config.yaml
model: "waveform denoising autoencoder"
dataset: "chords played on synthesised instruments"
train_examples: 52083
input: "waveform_16khz"
bottleneck: "denoising"
encoder_arch: "conformer"
encoder_norm: "layernorm"
encoder_activation: "swiglu"
encoder_mlp_ratio: 2
encoder_head_dim: 64
encoder_fused_qkv: false
encoder_qk_norm: true
encoder_inner_norm: false
encoder_moe: "soft"
encoder_num_experts: 4
encoder_moe_every: 2
encoder_expert_mlp_ratio: 0.25
encoder_slots_per_expert: 2
encoder_shared_expert: false
encoder_wave_strides: [5, 2, 2, 2, 2, 2]
encoder_subsampling: 2
encoder_layers: 14
encoder_width: 160
encoder_positions: "conv"
encoder_kernel_size: 15
loss: "l1"
latent_channels: 32
decoder_norm: "groupnorm"
decoder_activation: "leaky_relu"
decoder_weight_standardization: false
decoder_widths: [24, 48, 96, 192, 192, 192]
decoder_blocks_per_level: 1
decoder_block: "plain"
decoder_attention: false
decoder_upsampling: "nearest_conv"
residual_init: "zero_last"
optimizer: "soap"
beta2: 0.95
lr: 0.0021
beta1: 0.95
shampoo_beta: 0.95
eps: 1e-08
precondition_frequency: 20
max_precond_dim: 1024
one_sided: true
adamw_lr_other_params: 0.0025
grad_clip: 0.5
l1_shrink: 0.01
cautious_weight_decay: true
steps: 13400
batch_size: 128
epochs: 32.9
lr_schedule: "wsd_sqrt"
decay_fraction: 0.3
final_lr_fraction: 0
warmup_steps: 670
weight_decay: 0.05
adamw_weight_decay_other_params: 0.01
Rows from block 9 of the encoder of a small waveform denoising autoencoder, named by matrix and row number. Rows with one number within an expert belong to one neuron, the router's apart. Each number is 200 + 40 x the weight over its row's rms, rounded and kept within 0 to 999. All counts start at 0.
Before each expert's rows are labels from the 100 clips, of 14976, where the router gives the expert most weight on average: "strongest on" is what is common among them. Only what is clearly more common there than usual is listed. The data: chords played on synthesised instruments.
# router: slot weights (encoder.blocks.9.mlp.router.weight, 8x160, trained with AdamW), inputs 0-39
# gate: expert gate (encoder.blocks.9.mlp.gate, 4x32x160), inputs 0-39
# up: expert up (encoder.blocks.9.mlp.up, 4x32x160), inputs 0-39
# down: expert down (encoder.blocks.9.mlp.down, 4x160x32, transposed), outputs 0-39

# expert 0
strongest on: clarinet-like; square lead
router.0,156,181,192,150,233,149,192,264,209,296,273,178,146,171,166,266,196,221,258,221,174,175,152,178,152,210,200,204,202,217,180,266,266,177,166,228,119,221,179,199
router.1,182,233,176,185,212,177,193,234,251,277,171,231,191,224,149,267,187,223,208,217,178,180,172,181,158,212,228,215,227,178,202,248,235,148,202,207,190,228,202,283
gate.0,148,197,138,255,145,177,189,201,236,196,199,215,196,184,317,281,104,193,199,158,186,205,212,164,207,281,194,241,200,200,239,157,293,199,233,250,198,232,244,183
up.0,205,216,180,110,206,207,173,192,235,198,193,255,147,203,198,198,91,191,179,222,219,181,234,166,280,233,199,205,151,181,195,180,200,122,193,205,185,212,198,195
down.0,207,206,147,206,262,254,195,171,216,224,163,197,121,208,223,154,144,192,190,175,202,217,289,190,147,223,185,237,199,199,205,176,200,314,218,212,177,232,193,227

# expert 1
strongest on: marimba-like
router.2,174,183,196,182,166,253,108,192,219,223,226,172,164,138,183,230,194,121,253,196,260,168,195,195,147,218,147,165,203,195,203,238,239,190,219,145,192,178,169,251
router.3,167,185,195,181,164,200,131,171,218,189,233,192,127,165,226,216,223,178,171,118,219,169,207,162,145,162,116,218,242,209,173,158,206,138,233,160,191,211,230,175
gate.0,211,211,190,243,229,200,249,181,203,199,194,177,199,280,197,279,154,144,200,196,208,201,166,188,204,184,254,111,197,243,202,201,219,251,201,247,182,198,197,160
up.0,209,205,201,71,247,203,232,183,251,247,248,144,172,163,221,239,107,193,208,201,199,211,186,195,206,189,194,211,247,226,187,206,192,245,134,248,213,151,108,242
down.0,198,202,202,173,192,204,253,218,232,208,233,241,158,212,161,290,153,207,198,205,208,210,200,204,200,220,260,217,231,199,197,235,181,199,227,208,149,215,202,194

# expert 3
strongest on: vibraphone-like; pink noise
router.6,177,143,217,148,257,166,254,248,158,265,163,150,167,202,225,235,164,163,289,174,125,246,137,180,148,201,154,201,225,224,158,241,237,198,164,161,145,211,183,265
router.7,137,171,154,131,255,170,224,185,148,249,174,169,191,163,218,212,179,148,325,141,148,194,123,162,240,197,137,275,286,199,218,230,223,189,170,205,181,162,112,246
gate.0,184,199,191,226,191,200,203,231,202,200,204,187,207,184,186,194,212,259,227,248,199,174,209,203,115,172,211,51,168,195,212,264,261,238,199,200,214,231,281,213
up.0,285,181,164,231,199,195,246,200,187,200,193,220,203,213,194,186,202,218,155,232,281,231,265,200,181,238,255,116,106,206,201,247,202,210,193,204,187,164,207,206
down.0,212,201,257,196,196,202,192,183,183,210,329,199,199,200,196,204,349,180,195,57,191,200,188,189,198,175,137,259,203,213,199,174,213,202,219,201,150,96,193,174

# expert 2
strongest on: saw pad
router.4,200,184,159,159,238,205,227,257,141,326,255,179,262,216,159,222,142,225,243,220,223,172,192,179,231,318,162,203,162,192,196,286,161,206,123,184,168,127,170,210
router.5,173,220,164,158,186,191,246,289,129,276,224,138,245,175,229,236,183,197,253,216,253,228,172,182,208,262,161,232,194,219,141,250,207,195,139,166,169,155,138,181
gate.0,187,124,210,196,211,219,253,246,204,213,198,202,197,155,163,205,194,194,228,192,207,145,217,186,203,316,197,155,211,199,193,204,203,240,191,208,192,222,190,200
up.0,182,187,209,171,259,199,224,234,157,209,231,132,198,169,177,170,190,199,223,194,211,198,195,199,208,362,173,137,230,200,236,164,190,263,201,200,141,277,195,193
down.0,199,173,228,159,193,178,193,224,177,118,209,265,165,186,247,257,186,214,217,108,205,165,228,215,204,146,222,189,185,206,216,186,193,155,217,222,204,231,225,196